Rows from block 8 of a small self-supervised audio encoder (BEST-RQ), named by matrix and row number. Rows with one number belong to one channel. Each number is 200 + 40 x the weight over its row's rms, rounded and kept within 0 to 999. All counts start at 0.
Before each channel's rows are labels from the 100 clips, of 14976, where the channel reaches its highest value: "strongest on" is what is common among them. Only what is clearly more common there than usual is listed. The data: short pieces for a synthesised band: melody, chords, bass and drums.
# convs0: expand pointwise conv (model.blocks.8.convs.0.weight, 720x240x1), inputs 0-119
# convs1: depthwise width-3 conv (model.blocks.8.convs.1.weight, 720x1x3, trained with AdamW), a 3 kernel
# convs2: project pointwise conv (model.blocks.8.convs.2.weight, 240x720x1, transposed), outputs 0-119

strongest on: tempo: 150 to 160 bpm; harpsichord-like
convs0.279,206,236,166,172,214,258,166,223,194,182,180,219,144,221,213,187,185,198,200,219,189,175,192,242,165,171,254,206,106,139,212,132,151,249,229,188,226,179,150,238,229,233,151,172,155,180,211,219,143,137,180,187,201,183,297,204,220,263,229,215,178,184,206,227,199,166,257,174,258,141,91,204,283,146,207,204,187,222,275,130,253,119,197,199,244,258,145,162,215,206,206,196,107,178,196,228,235,161,241,244,203,197,180,262,175,232,235,221,119,162,119,231,150,231,217,236,249,266,244,207
convs1.279,260,171,180
convs2.279,226,176,116,133,232,182,196,179,211,238,153,184,186,214,205,236,185,197,212,222,203,133,229,161,182,163,190,220,154,195,239,194,205,251,240,180,165,169,173,197,224,195,243,128,204,181,203,163,170,204,182,194,164,221,208,152,205,168,302,260,209,141,205,209,160,148,293,161,262,226,220,248,255,195,153,231,148,205,247,239,206,199,181,132,188,218,131,122,236,111,226,151,166,223,210,218,249,220,222,190,188,217,150,251,232,209,244,256,189,156,141,227,186,188,229,234,213,227,165,250

strongest on: tempo: 100 to 110 bpm
convs0.202,137,191,272,178,218,247,164,181,212,173,149,131,169,240,173,240,213,180,121,207,259,206,229,175,148,200,190,193,177,210,188,201,226,236,246,259,100,184,145,138,211,167,189,158,180,166,228,254,146,188,229,242,206,214,129,194,185,168,243,173,195,243,226,173,223,270,148,219,122,184,180,219,203,214,151,191,167,196,159,217,241,149,208,310,175,122,220,176,216,230,210,165,206,230,158,273,169,256,220,215,155,188,206,222,249,278,202,252,191,206,210,192,241,218,279,177,181,249,175,197
convs1.202,264,178,183
convs2.202,259,195,234,210,292,184,230,235,215,143,244,196,240,271,133,286,186,153,157,199,273,186,204,160,209,205,235,184,191,206,238,249,112,231,192,185,178,212,205,250,164,223,232,209,178,256,209,268,246,226,238,260,243,194,172,178,170,229,216,281,203,241,171,193,183,235,186,142,148,156,244,190,227,246,173,204,165,230,154,194,202,245,241,153,189,256,260,174,179,122,255,196,217,177,201,215,174,242,194,146,194,271,136,214,193,213,205,207,191,86,233,200,213,148,255,166,173,178,187,184

strongest on: closed hi-hat
convs0.634,177,150,203,187,309,183,129,194,156,177,208,123,209,191,252,220,227,156,245,224,205,128,166,231,217,228,263,208,223,195,217,193,201,199,262,171,162,198,163,217,207,225,212,117,220,137,159,155,116,132,164,176,132,187,214,227,153,197,151,87,181,208,213,171,258,93,173,244,263,174,187,234,212,178,197,254,178,276,204,207,224,156,155,208,201,223,239,172,241,193,182,165,227,207,202,221,267,162,207,225,185,252,162,195,140,181,171,154,147,232,249,148,155,187,194,229,230,186,193,184
convs1.634,139,214,230
convs2.634,189,207,220,209,157,150,191,177,219,243,235,199,173,186,193,173,240,209,197,163,192,159,173,209,241,251,130,245,186,148,224,165,246,217,157,251,184,247,228,144,194,201,227,168,144,233,85,208,198,293,213,158,233,133,272,235,180,222,295,188,272,289,159,250,225,204,191,253,133,178,181,163,208,174,189,139,135,209,216,227,164,275,162,268,201,177,190,253,201,120,278,176,252,228,205,223,227,184,177,148,111,185,217,174,198,219,107,280,250,114,190,184,243,181,230,165,196,269,141,228

strongest on: bowed string-like; tempo: 80 to 90 bpm
convs0.34,231,122,220,169,133,167,249,192,231,167,147,218,236,166,165,223,281,189,213,244,213,260,249,214,179,169,175,136,249,241,196,237,221,274,226,183,157,172,216,242,234,181,213,196,157,227,184,208,183,128,148,195,237,188,214,284,205,239,285,227,195,156,232,199,201,263,147,220,266,279,247,216,271,149,182,204,141,237,224,114,200,202,150,245,212,297,202,225,182,182,217,229,181,266,236,211,169,177,220,233,109,196,157,202,213,286,202,167,126,209,134,183,149,200,169,228,193,218,161,259
convs1.34,262,176,179
convs2.34,256,243,189,167,153,142,179,163,180,190,161,193,198,199,152,217,227,245,215,231,243,171,153,201,155,205,242,168,207,155,256,204,238,258,230,125,157,168,225,179,221,248,174,222,217,216,152,239,179,123,194,235,161,164,254,231,172,252,167,160,211,230,251,178,161,243,209,207,189,205,213,201,202,143,226,239,157,282,299,203,243,179,104,158,256,261,167,291,187,257,193,259,179,116,278,177,246,195,227,218,157,213,150,148,182,255,242,239,145,179,126,163,112,192,172,147,239,205,230,213

strongest on: closed hi-hat; tempo: 160 to 170 bpm; tempo: 150 to 160 bpm
convs0.358,228,150,146,269,208,221,162,191,224,200,232,167,229,199,183,159,150,224,235,207,170,238,246,241,158,269,214,181,235,209,199,210,261,229,213,180,238,185,196,190,202,152,196,203,188,246,132,198,195,241,156,175,133,200,159,190,233,102,222,173,154,186,190,168,230,234,183,187,101,173,172,233,250,196,217,160,180,118,183,194,237,227,253,257,229,216,115,221,177,134,163,124,178,237,223,164,195,135,219,123,238,234,215,201,241,178,278,87,174,252,249,221,186,214,205,202,184,180,232,229
convs1.358,222,221,138
convs2.358,199,287,168,162,172,190,202,227,144,179,144,179,163,206,184,204,197,216,187,243,158,150,204,185,168,238,134,247,210,236,235,183,199,208,167,145,169,228,158,228,174,198,183,151,264,179,191,212,231,207,209,192,184,164,297,229,193,212,255,135,190,157,227,207,240,127,232,195,240,232,182,167,226,203,129,139,216,201,164,234,154,121,219,159,170,187,184,185,273,230,247,274,237,96,243,234,286,240,233,227,172,244,232,214,211,242,194,240,192,125,196,190,166,152,236,195,254,217,262,223

strongest on: tempo: 150 to 160 bpm; tempo: 160 to 170 bpm
convs0.15,183,104,240,186,234,173,235,249,258,163,211,112,159,210,170,217,173,230,138,284,214,193,214,184,175,238,222,226,179,223,142,139,261,274,186,180,201,181,153,232,195,217,198,177,186,258,178,185,253,199,174,208,199,165,110,233,185,168,201,205,188,287,109,221,217,151,156,221,224,190,222,157,156,145,226,231,174,200,164,146,219,203,203,204,278,226,249,216,171,220,182,203,207,298,215,206,182,193,243,208,206,164,280,251,207,251,229,178,152,191,203,209,195,265,168,164,178,307,207,215
convs1.15,186,170,261
convs2.15,232,180,160,254,239,253,202,321,217,201,256,171,208,157,131,222,217,227,163,208,166,175,192,202,219,189,233,306,188,212,151,210,194,255,229,230,162,224,201,196,202,238,197,166,154,197,211,217,170,225,179,177,149,158,226,199,163,241,240,167,190,161,216,235,157,133,123,255,203,144,220,198,168,197,233,241,133,173,206,133,228,259,155,252,199,164,190,195,143,231,194,239,160,195,175,177,172,233,168,208,92,267,194,200,239,261,148,262,119,201,282,233,180,228,206,178,165,217,260,159

strongest on: tempo: 100 to 110 bpm
convs0.253,162,218,173,145,189,227,257,209,110,224,206,143,141,86,201,229,180,138,191,167,126,121,186,225,209,187,226,178,193,141,209,233,178,175,184,190,145,190,158,202,217,187,235,156,307,248,277,172,184,194,187,175,236,169,186,138,162,158,242,154,184,175,265,210,171,160,275,214,187,161,210,105,218,241,225,132,198,130,161,235,148,199,224,118,168,218,272,217,204,148,188,190,220,193,186,241,137,195,183,196,192,223,195,271,247,177,248,269,193,182,203,205,161,180,190,182,157,219,176,159
convs1.253,141,236,196
convs2.253,258,140,260,212,165,241,240,150,191,250,139,219,210,223,119,182,183,242,249,157,213,191,190,121,161,268,197,258,244,172,176,230,267,266,196,213,195,264,188,212,206,206,205,236,233,162,104,181,249,222,223,203,239,151,215,201,213,177,169,233,249,189,185,256,218,201,134,217,184,256,169,221,180,110,159,190,180,244,251,231,192,254,207,299,249,246,189,248,170,229,215,208,212,221,157,122,246,215,240,146,194,178,188,181,194,200,227,199,211,196,149,217,242,259,180,217,199,192,265,199

strongest on: tempo: 100 to 110 bpm; marimba-like
convs0.514,154,272,139,173,182,249,271,223,221,227,163,207,165,193,224,290,148,305,157,167,224,187,138,195,162,243,220,245,178,202,219,165,163,233,192,210,218,166,174,231,114,126,155,155,285,260,210,229,204,189,185,201,175,258,219,182,216,191,153,154,173,279,221,155,181,177,201,113,147,271,163,232,106,231,229,305,192,190,258,195,269,192,170,174,192,161,194,205,214,227,173,187,203,178,220,253,263,206,180,252,260,218,247,225,156,176,169,190,223,215,169,165,230,192,147,248,173,134,188,158
convs1.514,213,141,166
convs2.514,206,263,164,199,160,256,298,161,169,235,182,270,188,252,163,286,239,272,167,258,190,154,92,170,168,191,174,284,175,224,218,182,270,245,167,196,168,265,186,203,156,178,159,205,221,270,284,215,200,248,197,192,273,179,149,234,167,231,158,159,161,281,233,261,191,221,229,159,187,245,158,279,149,192,177,184,208,214,170,216,175,206,228,195,212,217,167,194,208,196,169,206,214,186,263,227,265,175,200,212,171,159,286,251,262,237,177,146,235,222,218,212,228,183,219,240,162,134,221,104

strongest on: tempo: 100 to 110 bpm
convs0.25,157,238,149,211,167,171,233,273,218,215,176,214,164,200,201,253,190,231,129,198,173,176,196,234,169,220,175,167,161,202,221,286,234,209,213,178,272,276,216,296,143,218,142,196,148,175,204,182,238,246,168,149,238,226,175,109,201,172,283,214,135,216,284,248,211,196,238,234,187,212,157,238,219,214,144,195,234,212,200,189,148,213,264,255,245,135,134,224,258,254,178,237,171,155,125,210,245,229,154,227,181,163,170,295,196,221,192,146,212,161,233,138,153,228,244,143,248,213,162,185
convs1.25,194,157,254
convs2.25,162,154,200,245,204,173,224,218,167,179,173,220,145,151,149,241,140,156,225,200,187,197,210,150,199,246,108,213,241,235,225,188,168,161,209,227,226,223,207,225,205,210,234,148,149,238,203,155,271,244,214,175,245,201,195,123,175,240,190,181,150,191,217,250,207,242,179,180,184,182,157,205,193,195,147,212,264,200,192,171,198,256,187,325,242,162,166,239,249,229,143,187,275,172,170,185,168,163,207,212,232,202,246,208,230,231,148,206,228,167,229,169,166,172,261,221,196,187,242,275

strongest on: bowed string-like; clipping; text has "clipped"
convs0.176,247,217,172,181,258,215,183,148,146,128,205,216,208,149,176,142,159,215,189,121,190,190,174,240,139,160,192,178,200,217,203,271,145,144,243,280,103,158,224,186,153,275,259,199,193,157,204,118,200,203,275,191,137,207,194,204,151,213,206,148,147,177,146,210,146,266,176,143,158,206,203,185,158,182,126,181,217,210,224,247,198,185,234,142,213,184,214,286,184,197,200,180,166,195,141,198,198,187,186,220,188,228,175,257,181,214,156,258,200,199,155,171,303,186,175,197,160,195,132,201
convs1.176,252,183,157
convs2.176,191,201,231,241,218,259,223,212,190,226,308,224,215,218,176,249,235,198,188,165,238,202,193,125,197,109,199,172,281,232,275,231,207,229,210,239,164,214,244,136,244,186,252,195,189,196,160,125,201,186,193,221,239,269,234,165,211,198,180,190,311,197,158,151,190,136,184,220,238,149,186,153,168,157,190,128,261,228,178,257,184,242,212,190,188,196,136,192,162,211,181,177,188,179,238,250,166,272,203,240,173,231,175,207,196,142,153,268,188,196,228,155,249,189,260,202,122,232,271,209

strongest on: tempo: 100 to 110 bpm
convs0.53,257,126,200,207,155,248,224,177,206,167,192,112,162,194,190,218,243,201,266,241,187,231,292,202,179,131,222,161,165,200,200,206,201,112,243,209,212,153,200,179,280,198,181,183,125,183,214,246,180,133,192,171,282,119,217,210,200,189,237,216,248,217,203,165,210,216,230,191,205,201,219,190,228,146,262,193,192,192,161,190,224,144,170,197,199,226,232,313,183,216,119,186,195,199,170,177,242,182,213,198,176,133,211,181,207,202,209,185,166,210,160,183,160,131,232,135,201,256,202,159
convs1.53,258,162,196
convs2.53,228,121,169,155,156,264,234,184,179,136,221,162,191,224,269,194,195,182,269,244,236,201,186,198,199,213,233,131,151,196,224,184,134,201,186,218,169,221,256,187,222,162,190,295,184,251,238,120,234,227,160,178,234,138,174,231,198,223,240,230,188,150,316,210,219,214,236,179,261,238,189,212,208,145,202,193,172,177,177,160,232,200,229,167,252,194,195,206,246,211,130,221,161,217,175,110,258,240,197,185,234,182,231,202,235,260,200,151,145,259,263,173,143,124,248,158,193,230,243,190

strongest on: tempo: 100 to 110 bpm
convs0.703,219,275,183,174,208,215,256,216,185,220,222,268,191,200,232,120,256,249,199,173,207,224,217,254,212,121,123,230,169,171,140,175,219,132,101,230,245,241,160,199,210,205,219,268,177,225,225,212,220,169,188,136,204,208,216,225,148,132,203,237,195,161,185,176,129,309,165,124,246,143,226,244,201,218,212,211,229,233,187,253,188,171,244,203,198,128,207,184,220,210,222,234,134,197,109,185,141,225,186,174,168,162,171,123,259,220,182,211,204,179,210,241,220,231,164,218,219,242,127,261
convs1.703,263,172,205
convs2.703,152,218,174,197,209,230,155,247,185,233,249,241,274,184,155,153,223,233,267,178,141,156,225,205,226,213,226,217,194,191,133,176,225,171,169,257,212,212,219,205,141,153,236,238,132,210,227,185,203,213,178,144,181,257,182,243,120,228,281,181,255,209,184,280,173,249,192,203,210,191,194,165,231,186,187,142,151,257,192,241,162,217,246,170,207,175,184,183,192,175,230,169,170,299,129,194,173,293,197,250,181,138,237,190,269,241,181,257,208,141,173,259,256,230,161,245,172,224,117,201